Rows from block 5, named by matrix and row number. Each number is 128 + 32 x the weight over its row's rms, rounded and kept within 0 to 255. All counts start at 0. After the name is the row's rms in percent of the matrix's.
# q: window attention query (model.blocks.5.attn.q.weight, 128x160), inputs 80-159
q.14 099 [143  78  68  80 107  51  83  95  96 142 105 110 137 142 163 134 116 162  93 117 112 177 140 154 139  66 113 163  82 170 145 136 118 126 182 156  81 141  85 137 112 136  46 103 163 154 102 160  77 122 183 132 175 110 108 176 135 107 182  80 153 121 108 110 106 103 170  55 130 140 119 163 135 198 153 144 117  87 126 108]
q.15 104 [ 97 142 138 118 168 133  93  89 130 156 192 144 161  91 111 134 131 114  81 131 108 110  80 178 161 115  68 117  75 123  97 151 108 129  97  66 160 163 100  65 145 124 120  79  71 140 156 134 172 106  97  97 144 128 142  97  97 146 143 144  83 116  66  59  92 183  77 114 110 154 165  55 102  80 172  81 124 166 160 165]
q.16 095 [115 130 103  73 133 133 119 180 113 193 158 144 132 169 122 123 107 190 108 117 125 185 183 123 120 136 181 177 157 113 135 124 116 139  99 198 184 149 143 134 109 122 123 108  87 133  94 172  85 114 180 146 148 152  92  41 158 134 138 148 150  98  87 179 124 177 174 136 103 148 145 197 116 102 127 158 113 103 117 151]
q.17 092 [119 146 114 159  80 169 168 163 147 143 142 124 159 106 166 139 136 113 127 138 140  98 107  89 158 128 135 127 114 119 165 175 135  75 168  87 114  93  81 101 106 111  92 156 175 150 149  99 120 174 150 117  84 131  55 194  98 174  84 137  95 105 126 151  91 152  99 101  67 103 158 117 130 110  93 105  93  72 104 163]
q.18 110 [185 124  92 167  95 139 147 135 119 118 164 146 163  87 108 137 155 135 144  84 105  94 140 132 105 137 169 119 151  87 188 130 162 159 171 162 200 125 152 137 121 132 147 156 173 153 117 146 121 132 160 105 120 184 116 139 182  79 164 161 102  96 121  70 124  78 152 104 143 135 149 114  35 170 167  50 146 126 129 159]
q.19 096 [138 130 149 113 141 135 150 143 118 105  99  46  85  90 107 123 141  95  50 162 104 160 163 174 109 128 159 173  17  85 141  90 133 174 124  88 133 115 105 111 124  91 167 165 152  93  98 115 129 112 129 140 180 137 105  57  89 136  85 125  95 112 124 138  97  68  98 119 123 177 173 153 144 122 137  68 135  92 118 180]
q.20 100 [ 88 158 133 116 121 122 140  59  85 128  80 155 155 170  99  63 153 115  70 144 128 115 140 113 162 114 164 143  76 203 106 143 148  87 152  42 212 137 120 167 132 132 120  77 113 104 153 151 145 120 142 109 126  96 147 159 125 156  88 147 162 105 134  91 139 193  96 102 149  68 175  56 113  78 108 112 138 123  98 142]
q.21 098 [ 74  84  92 117 108 171 110 124  90 102 136 155 139 171 152 139  86 108 137 118  68 191 140 166  96 133 127 131  64 144 102 141 100  96 134  30 116 194 118 129 155 109 132 166 136  72 112 140 151 130 137 155 152  99 161 127 159  41  88 137 132 118 121 138  74 158 114 110  70 177 148 112 197 146 154 127  92 128 142 142]
q.22 098 [170 204 148 134 172 165 155 188 143 141 133 143  54 163 176 128 132 128 137 173 110 158 133 111 157 170 101 134 150 130 188 140 123 148 112 170  97 158 106 155 129  99 135 111 128 109 125 130 142 122  80 173 165 116 180 106 118 134 118 111 131 170 142 173 111 136  94  19 123  58 139 168  84 138 154 102 131 124  64 149]
q.23 093 [159  86  62 127 134 118 137 176 148  25 114 131 104 176 111  80 145  66 147 151  83 133 156 130 139 120 121 136 140 107 169 125 119  98 160 134 133 117 175  97 142  72  84 112 123 114  87  84 115 144 128 180 155 102 116 118 144 161 156  80 109  97 179 127 104 140 122  83 123 129 104  59 168 136 154 140  86  75  95 104]
q.24 102 [131  81 142 142 108 187 112 117  83 132 208 159 105 111 118  79 118 159 100  87  84 154 133 124  80 138 116 135  78 160 125 199 107 156 158 129 150 129 154  80 108 171 148 124 119 118 121  56 100 132 118 130 148 117 119 115 132 105 135  32 138 130 120 154 112 159  90 174  60  76 112 114 135 130  93 109  64 129 167 155]
q.25 102 [140 147 130 112 106 110 125  78 159 118  85 167 108 142 122 102 112 121 121 164 134  61 219 119 107  34 158 116  89  95 137 108 141 135  94 142 133 122 182 137 116 108 110 153 129  71 119  87 160 149 108  97 179 183 158 122 110 131 100 137 154 128 126 179 104 109  93 147  97 140 133 153 141 198  99 108  51 126 137 116]
q.26 095 [171  72 158 111  71 132 126 108 128  97 145 204 126 159 111 100 140 185  62 109 120 113 103 145 155  81 126 137 136 107 158  97 131 109  64 120 175 100 110  92 173 120 156 121  85 180 119  96 157 137 158  73 102 154 115  92 160  42 161  48 115 173 144  59 133 115 162 151 126 143 148 133  97  82 167 154 163 179 104  84]
q.27 103 [ 92 109  92  60 128 162 121  87 139 125 134 163 131 105  94 168 102 159 122  58 111  95 135 150 139 136  91  96 127 109 145 126  79 140 103 111 115  98 200 140 123 153 137 105 115 149  99 118 116 164 108 105 128 115 140 148 138 125  91 191 198  86 179 113 123 153 147  70  57 138  94 135  92 148 115 120 114 136 175  90]
q.28 095 [ 98  93 132  76 120  65 135 130 113 108 111 122 114  90 145 181 155 140  89 160 117 143  66 151 118 110 156 158 143 121 143 161 168 157 115  72 110 101 128 126 149 158 164 125 107 114 127 116  93 113 223  59 185 116  69 167 144 126 119 149 131 168 143 131 155 117 110  28 129 172  87 137 140 152 118 114 145 114 138 143]
q.29 106 [115 123 110 103 119 178 191 106 171 157 119 136 137 122 148  75 144  81 129  61 129 165 134 123 116 171  74 144 125  62  80 188 161 184 104 145  45 146 146 175  83 211 105 129  88  87 118 119  96 150 152 154 104 131 142  68 126 192 144 103  97 101  59 135 122 149 138 115 107 124 145 175 163 115 164 145 124 137 124 110]
q.30 099 [169 101  73  83 151  80  85 157 114  97 181  81  78 139 159 132 121 154 112 159 170 123 151 109  87 121 167  64 221 122 122 143 154 165  89 105 173  95 140  89 200  70 121 132  94  95 164 109 131 178  88 120 131 133  99 107 113 118 168 175 124 135 139 144 124 129 164 127 145 114 137 181 125 104  99  95 106 144 115 162]
q.31 101 [ 72 121 126 148 178 107 187 119 145 139  73 163 168 130  83 162 125 144 135 169 172  94 178  89 166 161 127 172 144 166 124 175  70 111 157 154 153 164 122 121  84 123  73  82 135 135 103  81 133 160 132 152  74 128 154 136 110 127  95  73 103 173 157 148  97 146 154 146 131 122 124 100  84  87 185 118 161 190 119 112]
q.32 096 [144  79 137 125 135 158 112 131 120 146 109 128 129 177 113 136 104 112 102 145 148 141  83 118 144 155 124 102 170 166 118  73 128  97 107 104 103 103 203 124 120 114 142 171 136  93 172 103 110 104 125 128 205 131 137 132 105  99  83  84 123 173  89 119 170 140 113 112 112 118 143 113 127 105 102 147 153  63 147  49]
q.33 101 [108 155 125  75 118 163 173 139  93 187 147 128 140 123 119  94  74 117 105 121 128 113 105 158 148 162 119  93  94  84 154 136 174 186 121  53 163 165 144 125  82 163 131  86 125 115 107 147 157 145 117  81 116 110 148 133  81 150 121 123 117  92 157  97 146 138 149 129 121  54  90 126 155 120 102 101 156 111 154 101]
q.34 098 [132 109 144 147 117 140 125 170 109 117 154 152  97 186 178 116  49 107 113 177 142 126  92 135 118 129 159  85 120 100 113 126 116 132 149 162 147 106  96  98 134 132  95 127 115 106  89 134 131 147 156 111 173 154 161 121 112 109  90 161 148  52 172 140 188 153 110 188 102 167 145 154  79  80 138 126 138 147  90 122]
q.35 099 [149 156 152 169 113 160 153 129  90 102 122 147 105 133 155 115 152 153  95 114 116 126  80 103 148 137 105 101 120 122 120 174 111 110 155 167  66 151 125 148  75  80 137 185 161 124 139 104  91 102 178 168  72 125 133 160 110  96  96 146 116 119 119 161 162  20 130 101 130 108 138 110 124 137 166  99  95 106 107  98]
q.36 099 [133 112 178 135 167 136 112 183 143 119 129 163 132 115 112 148 138  99 109 198  44 183 115  81  95 107 104 131 139 168  66  89 149 113 149 113 153 175  85 124 102  31 159 154 147 139  91  92 132  91 137 122 113 147 155 113 163 111  94 117 152 178 182 110  78 169 148  94 150 151 178 167 105 155 100 136 159 137 108 177]
q.37 104 [143 115 131 152 139 135 125  86 122 168 118 106 101 114 155 173 144 143 124 125  49 141 159 172 139 113  57 190  62 147 159 141 130  47 183 137 117 107 122 128 146 199 148  84 123 102 153 121 144 161  79 152 150  96 151 202 180 140 164 120 183 152 141 183 112  88 133 115 155 160  98 165 134  67 110  99 181 110 103 134]
q.38 101 [ 89 155 121  92 104 149  98 123 143 149 109  95 102 111  50 146 138 108 163  81 142 168 105 153 100 138  89  89 111 149 136 163 148  92 133 142 127 184 102 179 127 150 147  92 126  74 166 159 197  72 128 118  81 175 150  67  91 102 129  66 131  85 162 107  94 160 157 111 153 156 105 136 146 127 156 126 150 133 144 208]
q.39 086 [111  76 120 124  89  70  86 150 116 112 192 139  82 152 100 126 110 190 133  92 104 130 169 130 184 154  60 128  78 127 115 126 108  91 151  37 139 114  74 137 105 115  76 149 117 216  84 180 117 150  82 114 117 146 125 169 160 129 132  92 157 134 114  87  44 116 124 118 163 112 115 120 147  88 156 111 172 158 127 139]
q.40 107 [172 124 137 183 120 117 170 100  86 115 180  94 160 110 149  82 119 102 148 152 104 112 157 121 114  52 114  88 145  91 118 155  93  99 145 149 157 121 166 107 172 165 125 109 107  86  58 142 119 114 171  85  78 149 109 167 132 114 124 159 202  99 156 123 221  96 192 125 139 154  92 121 135 111  68 127 129 170 154  96]
q.41 101 [118  95 147 128 112 119 125 131 138 120 194 105 130 106 138 154 137 176 160 136 123 125  81 105 109 108 143  96 177  55 159 139  87 121 157  89 124 121  36 146 135 128 127 167  91 149 110 123  97 103 144 120 149 136  98 168  70 113 116  60 111  76  85 106 124 122 102 108 157  99 132 145 118 177  61 117 133 114 145  91]
q.42 096 [130 127 131 170  68 135 144 143 112 149 115 116 192 126 150 143 113 149  61 116 163 139 140 123 132 108  56 103  97 122 156 148 154 129 135 186 125  89  88 114 125 105  84 120 159 135 160 117 172 120  97 174 122 131 153 131 143 101 110 143  88 195 182 107 104 138 136  90 122 134 184 150 111 120 140 130 141 206 100 118]
q.43 093 [ 57 152 119  96 116  77 159 187 139 155  18 149 109 108 176  82 162 201 130 124 177 116 178 168 178 137  89 113 158 144 169  83 180 110 143 154 138 116 162 132 127 112 121 127 136 132 148  55  98 170 115 104 117 159 136 162 153 124  82 147 140 181 120 102 112 143 134 100 126 130 104 149 159 104 216 173  89 124 132 204]
q.44 105 [106 131 196 126 171  86  65 142 130 144 142 167 154 148 164 114  81 142 111  84 152 162  73 126 126 124  72 139 122 108 127 115 119 155 141 139 126 123 137 102 226 187 134 179 105  77 104 114 128 135 114 165 188  83 131 118 110  91 174 131 119  83  76  99 145 115 113 150 148 160 108 142 129 130  97 118  75  84  97 159]
q.45 099 [106 148 160 149 110 126 132 129 131  70  88  87 141 107 152 188 146 150 123 148 179 120 146 118 114 213  71 173 111 163  88 136 142 134 111  25 105  77 133 107 114 111 134 108 179  99 188 162 113 143 112 130  74 111 137 114 130 117 167 107 124 148 144  88  84  94 147 135 158  80  89 148 128 157  92  98 126  63 116 154]
q.46 096 [173 113 134 105 167 153 132 145  87 151 147  67 156 136 194 187 206 117 132 130  99 141 124  84  99 121 152 106 139  95 148 121 145 208 115 105 172 108 103 125 180  74 106  91 163 135 124 177 171  78 164 149 144 149 181 165 157 111  78  80 132 140 177 101 138 168 140  99 101  89 134  91 118 124 126 173 124 119  82 188]
q.47 105 [125 225  99 119 145 103 101 100 134 141  94 109 167 161 137  88 134 153  92 155 148 151 158 147 101 111 124  90 114 188  83 145 110 111  95 130 119 127  71 117 140 108  67 191 130  81  85  90  62 144  92 167 110  61 140 173 129 134 110 114  97 168 155 116  82 132 172 128 127  44 184 126 143 152  49 103 134 163 166  74]
q.48 106 [ 63  98 192 137 169 132 149 108 148 134 117 122 156 116 104 116 147  96 139 168 105 190 180 207  93 154 160 140 103 148 160 111 104 148 139  66 129  60 107 186 142 150 155 190 127 146 163 139 102 131 152 120  98  97  76 126 121  57 124 111 180 139  86 121 110 172 151 105 158 142 126 141 120 188 105  61 121 122 100 114]
q.49 097 [115  92 128 139 133  96 108 142 106 134 148  96 109  90 142 144  83 180 103 122 107  94  98  99 186 120  87  78 107 113 134  99 159 155 119 154  51 120 133 133 116 134  94  58 153 108 178 113 123 163 102 157 111 161  84  93 161 147  70  99 145 162 119 139 104  84 131 104  83  88 161 131  79 116 119  78 145 123  55  85]
q.50 100 [109 108 126 114  80  95 171 158 147 144  94 157 103 126 145 116 119 114 164 127 111 156 141 113 180 131 106 201 138 165 128 132 219 116 104 117 175  86 140 107  83 117 103 191 110 147 161 137 155 118 166 174 101  61 136 215 153  90 110 162 150 130 123 133 133 185  82 114 116 117 131 140 159 126 115 158 137 124 172 140]
q.51 095 [105 139 153 119 154 110 146  76  79  76 114  91 121  77 133  99 117 111 162 121 162 186 130 173 108 130 144 165 146 123  90 138 125 123 163 197 121  80 130  59 163 122 147  80 127 127 131 149  94  45 175 136 197  79 137 121 152 153 107 181 104 209 118 139  63 129 124 133 154 164 136  87 154 148 115 154 125  79 156 133]
q.52 097 [211 127 167  98 119 188 159 155 153 151  89  65 100  97 126  66 184  90 104 198 109 103 105 136 113 182 136 133 125 123 123 103 126 103 174 161 126 128 155  65  96 122 132 160 140 104  69 114 143 134  89 136 201 154 145  63 102 172  85 119 111 103 123 124 176 157 144 151 131 179 133 180 174 116 108 169 154 148 128 109]
q.53 095 [167 146 138 132 154 123 157 124 121 166 180  86 161 162 137 143 127 198 162 118  75  93  83 158 105 120 116  98 157 165 140 102  88 137 182 166  88 148 112 127  95 167  89  67 107 155 138  72 121 140 110  84  86 125  80  87 116  83 124 110  77 116 102  96  70 103 123 102 133 104 140  81  97 134 116 143  86  94 150  18]
q.54 094 [138 120 128 113 135 138 115  87 156  95 108  75 101 143 160 185  74 159 155 136 106 115 173 159 158 124 109 203 141  96 119  97 129  93 155  49 167 174 121 123 192 142 143 125 126  87 190 193  94 160 160 166 179 138  68 169 175 180 105 122  90 139 115 142 136 109 166  72 122 109 148 119 131 146 185 107 139 176 124 102]
q.55 103 [136 151 185 154 161 135 142 150 115 145  90 145  75 157 133 101 114 163 145 125 140 145 126  83  80 117 157  94 178  65 153 107 109 182  43  94  90 152 108 155 125  95 141 105 125 127 104  99 106 140 147 112 119 158 151 142 117 162 149 153 178 181 175 162 125 106 102 127 142  84 153 121 112  99 158 127 122 199 149 196]
q.56 103 [109 137 152 166 145 110  93 149 105 147 125 141 110 114  99 158  97  94 144  51 144 125 172 167 142 116 142 114 124 140 112 135 125 130 119  97 115  94 140 112 201  85 143 116 143 160 173 216 154 164  75 135  80 104  93 111  73 117 188  86 147 146 110 120 172 142 144 107 133 111 105 119 161 144 102 109  69 134 107 146]
q.57 101 [119 155 109 145  92 116 153 124 134 178  40 136 129 157 177  74 198 143 142 169 130 121 128 117 128 151 105  97  84 106 128 151 116  85 114 125  53  94 116 168 104 139 136 141 126  94 130 142 121 139  45  79 176 119 152 183 139 101 160 149 113  96 134 165 104 155 121 165 152 176 155  80  93 118 180 105  81  94 131  75]
q.58 091 [145  64  90  64 173  89 165 111 138 161  95 149 152 168 111  89 127  97 115 156 100 120 145 145 124 149 148 137 128 141 115 135 106 107 195 107 130 178 164 112 204 163 131 116 157 124 118 130 147 138 116 152 128 178  89  63  98 145 208 181 160  93 120  82 189  99 162  94 131 131 140 106  98 120 195 145  75 113 127 124]
q.59 107 [ 40 135 159 125 173 160 129  67 139 102 111 127 128 100 104 104 160 155 166 121 117 171 150 149  96 111 140 139 186 172 132 211 134 147 111  93 144 142 110 100  68 132 111 138 122  73  94  97 165 101 159 156 151 136 159 154 123 151 172  93 177 121 109 135 121  91 119 115 158 135 123 114 155 135 117 152 173  84 145  64]
q.60 108 [143 117 124 111 134 154 165 138  90 140 122  81  85 195 148 112  87 122 121 147 107  76 126 121  86  94 133  90 131 130 147  67  82 141  85 100 120 138 152 112 105  73  89 172 151 101 190 162 106 125  53 125 192 150 191 137  99 114 115 121 103 155 152 147 179 122  96 147 101 116 103 128 148 165 141 112  77 147 110 178]
q.61 102 [111  74 161 138 120 122 147 102  86 153 112 174 134  89 112 177 116 131 122  63 145 189 158 145 180  94 134 182 161 180 124 155  67  87 171 170 125 174 136 107 145 131 140 159  60 123 122 109 105  97 150  96 120 102 148 170 156 178  53 174  97  96 159 178 119 182 112 156  91 101 157 128 146 146 122 141 118 123 119 134]
q.62 105 [114 106 126  98 123 136 132 102 170  82 156 155  93  91 118 105 106  99 100 124 180 100 155 214 146 128 185 100 124 110  68 107 128 145 113  62 145 142 143 103 130 115 160  83 115 156 133 138 175 141 141 134 124 161 174 113 119 158 137 197 125 103  84 124 102 162 110  85  91 115 168 135 106 101 127  75 133 122 116  46]
q.63 100 [ 52 132  79 105 124  65 149 154 160  73 131  97 112 157 134 116 185 143 120 105  96 104  72  98 140  92 106 100 162  92 142 196 173 146 141 127 150  93 142 179 113 148  77 163 103 135 154 161  80 130 110 137 119 120 115 126  86  96 191 108 177 109 130 121 218 151 173  93 162 113  82 129 199 184  66  95 116 116 160 121]
q.64 095 [128 182 114 112  83 153 150  91 119 136 153 117 140 154 108 157  83 171 108 112 173 108 153 122  88 117 139  74 129 142 147 125 162 128 170  63 102 121 183  82 134 160 146 143 138 111 139 158 193  88 118 145  73 107 141 159 166 131 146 131 177 173 176 189 150 156 175  88 202 120 142 186 168 130 128 181 163 134 197 177]
q.65 107 [134 125 128 106  72 142 140 150 139 133  95 128  88 133  88 146 104  57 116  97 186 172 100 112 141 134 124 179  91 112  94  55 102  83  70 126 135 163 131 113  81 103 149 153 120  97 104 133  85 127 131 139 223 125 148  87 137 107 165 128 130 127 131 188 113 105 153 143  45 115 157 157 177 132 113 129 185 139 153  94]
q.66 107 [151  66 162 142  85 160 116 150 153 147  65 117 179 146 168 114 180 155 142 104 153 132 122 202  73 145  73 103 148 147 151 123 168 128 132 163 120 177 167 168 117 200 124 138 125 147 165 124 138 105 103 183 141 150 124 166  80 110  87  54 121 138 171 156 190  82 197 110 140 114 111 122 106  74 124  83 125 144  81 102]
q.67 100 [145 156 110  79 117 111 134 118 152 105  90 151 133 134 139 108 122 151 170  99  92 101 187 170 142  75  95 102 157 150 109 130 117 150 126 164 119 123 148  98 197 137 180  84 146  95 143 169  91 159 136  55 113 124 125  82 132 119 140 176  60 177 176 163 118 172 163 171 122 150 184 175 190 127 137 224 149  60 182 127]
q.68 099 [120 105 115 128 149 106 123 118 126 122 184 114 117  96 127 143 110 136  99  94 143 100 106  32 134  94 205 118 117 127 116 173 146 149  62 199 136  82  77 156  83  93 118 145 154 110 107 149 148  37 119  81 112 108 110 124 117 169 112 136 128 136 131 150 155 159 110 197 109 133  97  92 111 106 148 132  98 146  91 142]
q.69 092 [134  65 107 100 122  91  55 131  93 155 164 126 204 146  76 120  98 147 122 109 122 113 135 128 143 128 145 165 137 133 115 164 139 137 144 142 164 123  84 118 132  80  94  98 164 123 125 143 168 132 120 153 167 117 119 129 130 187 111 106 199 152 118 152 143 188 173  97  91 133 158 147 154 123 180 131 109 129 149 129]
q.70 111 [111  96 190  73 120 116 161  92 144 172 102 127 103 180 141 117 141 124 134  93 167 190 105 127 170 136 120 122 122 153 198 144 139 132 107 126 165 115 105 147 150  93 130 124  92 167  74  47 159 142 188 163  93 144  76  97 128 117 174  96 156 122 233 125 107 128 163 125 108 135 117 148  84 113 123 131 137 128 120  90]
q.71 094 [ 77 153  37 206  92 178 121 125  93 144 116 124 136  74 106 155 171 180 152 115  98 162 138 120 148 171 189 146  82 162 111 132 126 129 118 184 198  81 115  77  84 130 159  50 116  98 107 167 116 163 160 149 140  98  93 155 149 184  77  76  97 100 125 115 151  97 100 147 138 165 135 127 140 151 111 110  86 139  72 116]
q.72 098 [149 141 108 101 136 118 178 175 125  84 145  57 164 146 107  88 135 145  97 108 171 138 104 133 104 171  83  94 172 114 164 151 200  67 131  86 120 188 144  85 126 189  92 130 133 192 193 116 100 170 160  98 130 127 157 125 156 130 141 192 140  97  82 127 102 114 155 139 149 148 122 177 107 111 102 107 174  97 128 105]
q.73 094 [111 148 110 122  99 144 129 152  75  71 123 127  86 105 160 182 128  89 134  94 136 129 132  85 114 115 149 180  97  97 118 120 108 151 117 164 198 165 177 137 148 137 101 162 132  98 126 102 137 108 122 170 142 112 167  99 126 103 141 108 203 131 149 119 134 123 166 139  93 151 150 150 141 120  91 169 167 128 172 163]
q.74 092 [167  79  91 142 137 135 153 146 151 134 131 124 143 136 129 168  99 158 146 125 103 117 171 136  93  73 104 160 126  59 176 136 141  83 146 150 179 119 118 203 122 110 126  70 120 168 106 165  77 116 127 138  75  91  57 177 127 142 156 166 121 124  39 154  97 168 134 150  89 128 167 126 116 137 117  89 160  64  93 130]
q.75 099 [125 183 176 161 116  97 173 128 128 125  79 175 128 120 175  71 164  95 129  84  95 140 165 149 142 176 105 128 150 110 145 132 114 115 168 136 120 163 130 106 113 155 168 186 116 153  69 152  91 193 137 111 153 151 121  80 164 121  80  53 118 120 154 161 111 138 122 164 146 115 114 168 124 108 122 138  90 152 117 124]
q.76 101 [186 125 146 142 131  98 106 117 205 183  83 150 117 138 127 108 118 124 107 144 169 104 145 132 117 121  81  96 117 110 110 154 120  92 145  89  98  90 111 111  81 138 155 130 194 114 124  99  81  67 156 148 129 126 111 120 101 122 165 157 165 103 168  56 123 161 100  77 175 119 162  99 173 133 165 186 126 101 116 125]
q.77 102 [134  98 136 101 121 151 114 126 172 136 148 161 146 134  94 125  86 144 162  80  69  98 126 166 115 125 103 158 153 173 110 141  85 168  87 164  62 136 120 114 140 113 198 122 140 154  85 102 144 153 105  72  61  60 117  94  50 162 126 105 112 147  82 106 102 137 145 157  91  87 147  91 135  98 118 159 149 124 125 118]
q.78 101 [ 82 122  99 167  87 204 131 106 156 153  54 140 120  66 156 106 130 181 136 101 163 157  94 122  54 144 100 109  92 130  84 151 135 114 153 151 146 143 131 108 168 133  28 103 139  96 102 198 112 137 216 146  95 129 141 108  95 110 139  93 141 106 144 132 111 187  96 172  88 105  52 131 129  70 117 164  92 153 115 127]
q.79 115 [ 58 128  61 160 133 151 107  61 116 202 110 116  72 144  99 162 164 194 159 161 126  82 202 132 134 136 154  87 126 112 128  90 134 131 155 139 156 104 153 132 164 128 113 179 153 102 132 138 121 108 179 115 142 127  74 116 107 169 130 181 162 141 165  78 132 113  98 194 124  91 147 132 154  86 123 108  96 156 132 116]
q.80 096 [120 168 148 107 205 138 129 113  84 120  86 210  92 108 129 122 151 114  94 112 194  92 161 104 189 119 134 148  94 151 163 131 139 158 129 159 118 170 127 153 116 126 120 122 129 128 212  86 154  98 203 176 140  99 146 147 112 146 134 145 127  77 141  85 128 120  96 116 109 126 156 124 137 129 161 154 146  94 145 140]
q.81 091 [176 139 221 115 101 174 124 123 124 120 111  52  85  84 121 158 130 141  92  74 151 169  54 163  98 142  80 149 109 154 130  75 125 155 151 117 152 156  82 116  90 129 132 135  63 126 131 200 142  95 158 151  74  97 168  96  94 127 127 125  67 137 158 116 130 186 113 137  95 138 134 149 133  82  94 146 140 135  73 188]
q.82 100 [124 158 121 138 112 148  85  69 135  92 158 104 131 175 128 162 121 137 116  65 140 154 102 132 101 135 159 198 131 138  96 130 125 104  57 121  91 225 122 109 169 151 128 125 179 133 154 117 148 129 121  89 137 128 155 137 147 108  91 111 144  68 131 165 158  77 194 182 100 198 105 101 147 157 130 128 132 108  91 114]
q.83 105 [138 121 128  38 132 144 170 141 113 102 121 155 150 138 159 133  81 111 193 154 126  99 140 116 150  93  90 131 175 145 143  45 163 127 103 186 149 146 168 115 158 137 155 165 111  99 162 131 220  78 145 133 129 156 150  62 119 151 115 139 143 138 131 149  67 110 158 114 134 100 113 104 140 103 196 126  95 136 114  97]
q.84 105 [156  92 163 164 121 122 211 117 144 103 160 103 135 135 152 112 147 166 101 133 122 142 120 119 173 135  58 128 104 114  89 128 147 104 114  73 157  98  90 110  86 141 133 118 122 168 138 162 116 194 109  99 185 163 120 182 150 134 146 154 158 136 160 147 123 157 143 107  96 177 154 145 175 117 134 153 153 118 157 173]
q.85 104 [164 152 100 132 135 125 186 179 133 139 107 145 133  82 102 109 109 155 114 150 126 171 141 153 145 129 109 169 137 148 135 115 167 176 106 129 106  70 130  97 139 172 136  94 115 113 134 119 170 114 163 129 110  82 107 146 125 132 130 120 176 147 182 147 159  80 127 174 149  81 180  94 187 170  84 114  80 137 119 184]
q.86 098 [130 140  81 126 151  91 168 165 133 185 122 112 100 119 154 110 143 133 133 125 133 163 125  67 121 108 203 142 132  91 143 108 141  91 141 142 155 124 155 214 122 129  74  70 146 109 110 178 162  67 144 128 104 141 106 158 153 133  71 193  67 102  95 145 129 169 136 121  75 162 139  95 110 102 133 115 101 103 116 158]
q.87 097 [145 101 128 111  75 102 153  99 178 193 159 120  90 143 141 130 104 120 144 154 126 151 136 144 110 169  96 124 136 149 116 192 157 123 136 132 159 122  72 102 152  80  80 120 183 149 119 128  42 155 154 118 128  99 137 134  59 108 153 126 165 118  57 160  93 173  73 124 126  54 132 156  87  62 150 151  30 128  95 142]
q.88 103 [155 107 110 123 151 154 172 175 117  99 158 103 150 127 110 163 154 147 129  96 133 117 153 109 183 130 181 156 151 175 112 128  57  94 162 118 107 175 135 117 149  92 134 168 109  63 122 161 118 149 125 110 115  60  83  86 132  74 130 106  87 134 149 131 132  68 181 199 143 128 136 184 141 141 108 103 134 133 134 147]
q.89 093 [118 148 185 138 109 118 104 166  76 135 188 151  94 150 120 100  87 114 125 156 150 185 131  87  98  77 154 145 115  90 142 103 119 128  89  67  69 161 132  60  91 139 159 148 134 142 117 135 123 126 110 106 100 111 106 159  59 157 114 146  57 148 133 123 122 107 130 104  82 164 163  61 135 128 125  88 175 166 144 100]
q.90 102 [105 120  60 146 166 101 123 145 154 180 133 130 146  95 116  94 153  63 117 141 174 214 151 110 145 113 190 108 144 112 144 186 165 134  83 148 123 197 153 144 119 140 163 142 117 157 172 147 160  78 104 138 119 120  76  71 123 145  74  98 144 156 132 128 119 143 145  98  84 110 149 105 126 107 108 154 154 102 130 142]
q.91 108 [114 154 114  67 139 150 111 116  91 106 205 112 159 155 118 109 128  94 149 113 143 163 132  98  82 102 146 148 176  95 125 114 160 129 112 124 160 171 198 154 157 127 120  91 104 188 134 104 134 160 104  53  62 138 167 119 140 189 148 163 112 169  92 119 156 138  87 171 141 132 136 115  74 107 100 141 194 101 117 144]
q.92 093 [ 86  30 131 155 136 103  78 142 178  95  73 110 136 125 120 135 122 214 168  96 139 137 132 103 104 109 180 155 130 106  95 124 157 110 110 129 136 141 148 108 117 171 149 144 105 202 204 159 185 105 124 206 147  85  75 162  95 120 149  82 123 180 126 103 131  92 163 138 140 121 175 157 108 105 133 145 164 101 110 134]
q.93 109 [132 103  98 100 151 121 146 130 114 103  59  99 172 141 140 111 174  94  54 174 166 170 112 126 147 121 161 125 155 161 160  60 186 146 134  87 141 116 160 131 129 157 207 142 100 127  89 120 131 148 117 128 182 147  90 153 129 173 164 109 143 184 160 168 106 133 167 112 139 133 157 139 131 175 100 139  97 111  96 187]
q.94 103 [ 68 155 155 110 161 156 161 152 150  82  86  86  85  77 108 127  67 117  82 120 136 150  98 180  99 132 104 150 124 131 121 132 141 120 121  89  74 112  69 156  67 120 138 122 168 138 144 126 129 180 121 112 103 176 162 171 107 116 121 126 207  91 117 150  37 134 104 143 115 144 168 164  71 139 102 167 161 154  83 153]
q.95 099 [100 111 181 153 103 113 157 103 116 160 129 153 158 137 108 163  92 139 163 157 105 134  77 107 156 117 116 200  83  77  88 119 117 150 189 131 129  91 141 134 134 122 188 144 147  93 167 140 145 100  97  97 130 110 127 106 120 171 116 146 183 113  73 133  86 115  99 127 161 135 114  98  69 121 135 214 135 109 124 142]
q.96 100 [173 153 109 118  70 154 146 109 130 121 121 142 144 114 144 163 202 132 112 152 157 130  99 172 125  88 147  79  24 109 157 176 172 144 150 146 109 117 143  91 133 139  75 135  87 159 136 171  79 171 109 111 116 148  92 106 157 106 115 170 132 138  92 125  94  88 104 137 132 127 143 101 169 166 103 186 143 135 168  30]
q.97 097 [179  70 176 128  96 136 126  95 178 131 154 130 109 158 129 113 118 117 116 219 138 148 102  95 110 106 115  93 147 141 172 196 154 123  95 130  83 151 140 151 110 108 116 118 162  75  93 113 156 150 192  96 150 122 149 168 117  81 119 139 170 122 205 170 104  57 226  90  94 144 150  70 107 159 151 148 142 133 180  99]
q.98 100 [129  98 106 167 126 108  66 129 173  91  52 207 192 113 168 111 139 142  85  89 125 165 107 160  92 126 145 102 137 117 115  77 143 107 148 119 109  85 122 143 147 129 109 108 137 152 119  76  87  88 131 131  94 151 151  80  93 163 151  83 148 123 131 102 140 108 118 162 100  70  97 151 155 121 154 135 150 105 122 154]
q.99 097 [148  81 194 144 114 127 157 116 100  56 120 101 148  90 181 197  93 129 104  78  69 125  80 156 146 124 130 148 178  95 163 113 113 149 138 124  82 184 144 173 160 130  69  90 152 143 116 122  98  78 170 142  83  83 155  76 129 135 109 123 195  93 112 155  95 170 163  83 159 137 159 119 138 155 111 109 170 158 144 167]